python train.py --encoder_arch="xception" --train_examples=90422 --codebook_size=1024
Rows from block 6 of the encoder of a small image VQ-VAE, named by matrix and row number. Rows with one number belong to one channel. Each number is 500 + 50 x the weight over its row's rms, rounded and kept within 0 to 999. All counts start at 0. Numbers have three digits each.
After each channel's rows are labels from the 100 images, of 14976, where the channel reaches its highest value: "top examples" is what is common among them. Only what is clearly more common there than usual is listed. The data: short English words printed on busy colour backdrops. In brackets: how many of the 100, against the usual share in percent.
# convs1: first pointwise conv (encoder.blocks.6.convs.1.weight, 288x192x1x1), inputs 0-191
# convs3: second pointwise conv (encoder.blocks.6.convs.3.weight, 288x288x1x1, transposed), outputs 0-143

convs1.28:499433536452555478434479465486471533509443478490494496493501573406528478498488565480429422473409410570510514536466506462489422534492565508564461571500461440477532520522561441540479593481422464555498467574503468513520546470328523436403509539486500583529479464414521541556427563518497511556525463487359542485457523525544500427574488528505520376505499469419569630389526466495538489567526514490541467548565501556619421578557521491514456471486570493457510494555551490622549481475482565480532522527513450552479595522439483553504437469470442503463466511427539463539575436513511509437
convs3.28:523481508421487336430546526392466508518464499506431543480494530438561466515507522487534475516416537469496558503533459491554435524463536508544486558515494534500498567467490643665580510541459437466508508580649466592491605419540538474506466560429437561515475486465397412522473602506486513514486526465552420506408549510416582471448417496538534547518717570510481399519571562559514511598524487479522476555472470476584522577493526458594538
top examples: white ink (25 vs 8.4)

convs1.281:455472518581446573552517534458527556522452583408571478500518519505506460401522527554591526479459482540474470597485592513441507530524554463517433542494501470488475542567513502475465444482475495546473485484499512553481513505389493475503483519526535465488490437430378505547520525570471484487499471557563466564433633518489453353578555570581488503430479577515505490481567511395496470491459444531548487454535567521515525474492550472457495380504479563497478501580504456394493583518549392571522453491485469582507524561565642451482439617392460550501527450472551450527439471550480522548
convs3.281:520490521536511492509497545554478625514610547529500492519440527550639541413573490516460507511465562495545513527431531582481510517448643447569447486481555543479476548449544461566507484512535479511437445425472414524534495452462531585499481627588474461591497484466472543572428479507426418551586542489509494469603479489483500437432519465488456556557349572486513395437563337429520459507477532509512507530498511494610537485527528405503442
top examples: white ink (29 vs 8.4)

convs1.276:411487496472435429363500578425559461441422382516548520516457469488534537605501491571554541459420508478500497545494510513556492511565480485479512546473506493481486554540561505493438484448443537505469572440450510492476465527604433550430464536544493451518524480490507499515523439471508532456454401467539495446381486430527538532440473556484524419530551431561510487467440560444480431455488466548524480529455476475482452514445571455435477491540536525459458542549483469436495499459569414626546532459765510473519535525502563542450459499530521517555510601548502491512554450481569487462
convs3.276:526467438444503499498459504505450482491489492481532450520516548572517457478469476527511510496476456421529498484503482499414548487473615439668499510448520552492532422475464482582670641468584473480402515543493483443532456433489429465470423379477422556544617475422341502435534425505467569512489567417519570463532531455504450481566555460467623498650474414515399477519406428524435470528622493471471470507482535463501489513587532493522531
top examples: bold (73 vs 45.9); white ink (34 vs 8.4); pink ink (27 vs 8.8)

convs1.92:460527499587472520473541502495472553475551471444533486508529538454457477422481548573525479481412592533466523568467465483522497530469458346429557519463548498607502500470535549472532618486618512498450497446474567472425535475484447556504593534550493489501585477457487516533489503565517490418442503573568476560489546554463521496552476490504589451506569449406413538553522412520527453473492562475537525514536552457500483535528431417503547461516549467475401508542537582484533499608499526370570439473490541572518497534557497583458564459436513482582533525393600486499535488518518498654
convs3.92:510447484505424530463619465533482489471458499482556475545484551472456483454507479484477541487524550488473473424562491469444573500514503534504651497452494624275495506569554502513522539472497559481412528532553471537505495468528566413453466434532542530503477508524501543485472405509538510491450476509524544489427460551490520504567572507385515465529512555482529450511447431498483510587518508456517509499512446645443484707634485639498434
top examples: pink ink (28 vs 8.8)

convs1.35:573585534493470455493549516438499517567520504473382528497566382451386527708502531511429581521477513448512517536481534459450557485582574547529454432363559535542532463491453522563541539502453496466549479478472554504482494553507503420485459566556477489380459509436411518506437440490493475501419482532578468620485508476486563560475482488453516560563546492494582488493565467494456546522437464586495617530551498503416550507535469500485536634496505502473486498453500407577483545459533531494492540513553587511523468495444538551542447569555510511468469541499485576489509469520566480533
convs3.35:538482503502471470541467471552399517408548459506499495462528431534523569472403510439522618488535509504538506501516508430438557539491424506541496543516472448510548461541501352509482535495575554515529583503459496555482523561454473567628465502479453475488495553522681630552418532519509517483370506457512539445455424542676382456571410520520576539589553483537553498518509447483460441556497549449482499424498463458471511460504563539358540
top examples: pink ink (28 vs 8.8)

convs1.36:470563502621451473519540451559505508494499518418480531550527379468448495584527557524478495498448434518488497471553484494562483493473436504453456426541498420516437566469472436510523503520454462560580561501530468482498494498521383534523519443506518545588466527524519612519475483522508520424482564455461404519537568562453536562424587585497480445492528511597479488591435587447451501491499547605528418447581452574490489478501474438539554397430458514508466535521542565537504470520533492661527550443574574487503487449512566602585495530525505536369530602455473500527533459462480499493
convs3.36:533475457441552428509427471510501497504501513499436488441429575451592586430474524562493456515487418508565460576580452516458488466516520549469498506490499587515563492467476545439461455491513502474445496514568433458490454454512489564674565433492506509484527495592547434514528529411631490487455521615600479520386436561566469539494402474571512508614374487505528516504466500517560506499476487497503492637435492445539469390501472586518504
top examples: bold (76 vs 45.9); white ink (37 vs 8.4)

convs1.69:511421500518523515597455475526486424503423464481496521478595560522547556504525504520533426589459507474536530434599504514541583494441515531455527549481565436541505552460498451490489506470523492504572469482541530487498536497545420414480548482468532550603442458471537546480476566461451527529486499511502482527456527460539467518517488451478447563468585421563543467499597433511556539483468381624455523528474382477481419526577551465507542472402562481559492310497454545490483454568454436440507487576467524522456446571594538484438590459497606454421441542445503520594521537551444477504
convs3.69:498523438432447520519500464612563500555450416367577534562591454508557448579502414476442514489530638521488433560509502549497542531472490544583521564480476451526546518535430548562532580495458501538381491526392536481452506462511509520478494539478484429512485380443510546506459415419576543470504523562569450485501427516513503493541431503531449537486490430497478565523543510504519523504534575540538481584446447399444514496555490558592473
top examples: black ink (30 vs 8.1)

convs1.106:551490602386489469458490517522565511503483542508526465511548533641392501644474561508564511441553436477496532499547459574593469482468529491493421513480426491546524521539554521496428568467480541537487529533534551464516502505577494535511509508512460526505575499436548475495485523569470584543558437361483530361459514445494435501485492593512645474544559493449526472482457546413486518481510517508611528399433509523585504454539582517444420445494545533450531489475593565449375527505542510430497487592511565476515451489521542505512488457474487474453539607562463478515534455520500550486
convs3.106:446493537471529491423571552468453555574504452495449444380407529483540406459476434559532495469474459490544509613521472421557505497534576489518542550468556556355440529500501559447529522481522613504566533503555639544418471479536624428521462417488528422467378477508467430490497535527558485482515507466515480515476560557526442508464432500524553402610513492488568634501471465553466425510503428554468501481402511501606480528430546530518513
top examples: pink ink (32 vs 8.8)

convs1.167:514494450514611474398502478493556474486430580598488492417447372479604493448459461536498526510459511456422585523595477559558482360492470556474560528471460412492539506451483484448563500471510534570520500439584514520508526525493547425490491516590490524547506483492398565547521501399504441488527595579509581406501530516550538588516444525436541469452471442572544551517489528602551510529478570476420466556444516509512466461423468535591469497458496424481445539485516506491551429461478525470485473472542421486535533449536487430602522445457585542442570526504466448498588503479470462418
convs3.167:494473536521473572465527523463564556512485458476463525578524564439581388523486515536569559500606509571559524627425514455535473412390475454520573518511536463490445502569419418534443548429449629489433424385452534541547466607446557487447510500591530564508531541508390563539494438492472520434415595545490429609440499444548530611577526513393535483406516437548415541653502482487467563505457406526404498535463550465506465415542474470474517
top examples: white ink (26 vs 8.4)

convs1.26:524567497626529403466452584459464520505466458490520505475491534483420526427545419540542510481441589570574456504570500476500459437489452424511518506422498418510457543490467472478558481465444502496475512585528486487552461522554445535463469463467507413469486465514482557489528478436441501558421587330512397485449496571450489533474450576554528443581513489542523613389432464468502538474542540512350500538506454499417517480564554599481446499438489460572500504518484602434416442504475382464475514565527538548464517519511485489445447515498560513434470466569513463537465522447502438438
convs3.26:478413399551469421463515546524485503466387471501470596441483465494492510547497463484500458497491448517440518523550562524470446497534480486534495509509462531445511430497453490536633493540572506556414387467510442436413534527490445520463497489351493563381518556466478350525578512538404441424603477627516500607382303509439475448441624545562444532472456449456507566447425533481449445522560467427443547527523454555481465673462502446560521
top examples: black ink (50 vs 8.1)

convs1.224:372534515480456474379544473429545535543533518479449500520479524532451485465528517516473456456556601467584403562488569455538506503482447506494521541546503551520478403495508400500483482582596395548455456420610457501540585416480509433538493461474438496594491556494467545471475473454531520476504539491540430433469528464471500376583403509554426494528586543492545449453522487521515541476583489548474553484519513444475493532579518409431448540475483553495573520470537455432538564484565520518553500531570591490422498493500437508610489513504483456575509441557469492412435491448482492635
convs3.224:481547423538463507523460432449600480523471451500594553538480467522518480422482467461503651461474402489535414491468457503576502543499474515523505551518476601527516520436505490490477479449563492513456495407446471543515454530461494591506415392566463448496424467507550459405451511421554566565537417415513504444616492554544425442507480452538486566563527493517503507470440427562530463605635385429456516535464355593484434546471552502476473
top examples: black ink (39 vs 8.1)

convs1.22:535343441423552546525474563520507491510475579552486555566517568627586572550485459446441527501506432513516501483497369486628504479603508466472552533483361470585507504534456461551436496496481482544454480443546402512507448482511466479537529535510479537459475482493469443490468489536491477502538525579554531502631502496502590400537557494502520563479381477514500497540558526502537579554518550476461587459534571403516568519478514412528540513490525510575432528488560564478465555514538524496481583442389477467482485516511525570564530596485452442561495523484601501451539534520444485470
convs3.22:458497471557482585479569489513533517504576584523537474600482558557474515565467507456527531505499460416571550522565585469478562494532465484609601539438569355468449446480569518502496505605432356448571498556498507450476477458506640448559483498502421430528489585428560484456559554429502453354467556436485614555443599467330559436456474393451553512450551436488464621471476489494548514488566596516525491465438503582509431411484541516475520
top examples: white ink (37 vs 8.4); pink ink (37 vs 8.8)

convs1.132:478561516515489481521479536493543433560596537486480534570509550499530509518471470393550452496489487508564542473557466426479483450556475476363474491396606468574460488577392549472499533519452491463479389591478478519502480487511432470466479504553483554477611484512499496493499466494464566478516422517508426528571404493557595497482536516527514543547516513556477535448526477522520471535533577498529478439485409499525581576494472418485502482500518477411511475633378577474570508490442503383529473484429635508500431504566541502464543573459524481611626495581585463475520499539488542519
convs3.132:509445437522532388454640420487454507460456516493458513577508585451515518487525462418547573492501518521506560538481434553540436524472489457507549471487654470451481546587494443458401559475422570550410602488465438489204546512487588420524532602479524474496474571599484529475458489487546441493444523481483455491512451506503437556497580534503563491497533481560488403499500486462519540634397546457511470482489506486532549525538522527575550
top examples: pink ink (29 vs 8.8); white ink (28 vs 8.4)

convs1.202:528485529442489631524477458519512521494527520424481551401512390439601487601547574435465527504384419510476509455588572478529519521552585489485566492500531475562537473502519573615527351538494514477508449569499521511571512528444461507485485517545478508513524484496470495520483447522563557611464444488567515469496537484501561551535553494575419455471469555553493441481542500403460517506449522557513468592560521467521489444437465394488504408507601423518538491470492406558497489444464527587547466534463584516489493592529521481490604463549560521533499565578546533448584478533504560427
convs3.202:540561523470481489527595462449511554534482530538461472484457570415537507440521486590557477511514485480413496467467554464530443480448502484561668481537638538353499515518491428439582467505511581490482471523564469675442473436479450471559528443484503536537470566576500443553482549499480520491505507484495452543433549520574510500580491509473456467523527481595557588507499490555548460471552492347504476507439544469574487603451514573467538
top examples: white ink (32 vs 8.4); black ink (27 vs 8.1)

convs1.85:450491460568520475468520458521589544534497479424480557460565444475527469559557415571453533514492502472551436551592473506527535579469386511528495491554450503366591550481489470526545564469465483504544433496518487504537471455660499469474418459566496554512538458495433555468456457544503509480559586554524467539517571466453532511493509512519501537452568501478500640435485500377491494436540415553463447552425495473467539444533427560407433518506423459474486448461565474468484556522569519595492471547499458376526581557533646503512467486452535542425481485527486442522513471504578534555
convs3.85:580458497602443483497465511488509465503534500504510528521539504470521562474454527504493494512477509586465540506481513529460481509490527577464633510535516515550547516513470495452495546521567529491472402531477556548510535462542498505418519621521643602492453610500469546492429427543517465427552629572510330489415574594615430520547522478475474465452564622388421544590459546491488481479449560489525497566476547480438494453436535631447463
top examples: black ink (31 vs 8.1)

convs1.73:502530464541432458589506505562562480526557443599488459515485488485459446531533654540539608509567575607526442388515586513568489487481589551479574473500537451546490488508508555450488430512476466517448532500612459481520512444496552540479510494446478506440521494526507517424413432550462493511469471413494522492524533418558557495473573478533554523495513546431489411528497462562532523582523442499375539428620475468546543584463446444563471517450531529520407445519460477508450490464465449488462524533452423538586488477503504504472509447522358517559515379475555476598511490466484516421
convs3.73:509567524452509497485505554470498544589548498533669577402635486498472560521434473532505416542489508443477354484478517470541450478454587528543513457488511466493576407486469417463461538509458461530503582617607451479555469502442480434504514521449561608448378587464388408439523616513547537386460500501546444510575607561438521624430421488541442560449532438493516443488539557503508513467569492522593502511486526515617570486509541540475558
top examples: pink ink (29 vs 8.8)

convs1.151:542405501492443502517584539515490513481453505480410473522508457494437442447515564454426531483428428427493462488428531500358499523567523492425421485407436446523584532583518537461598505463505526507454571488501474474494500508563464541470508474465462553471404545549476506491540536442455592437563466424493574520579533603529548482414448505488471447483503532405475456515533583378442489466486458545467516444548470428467506524461392458549470512476547488567399485470438514406503473461440437532531482539478500554614533562556464530460538515590408452567411453533552454491497513509563547543
convs3.151:503480511515546440460496540463462442490505526462508560569514484271450418603470498463517478483439472572535621432516501471471504474478406533499464455435503465593555522559549546496568512538476351457464457560547524541473546501565464505640578593512512540518595569488430409499542543459500511549471552442543590497403433471473540511498638581412456533503534552390477522577482486421503463506550504491529485583530578475464508525537513468624453
top examples: white ink (25 vs 8.4)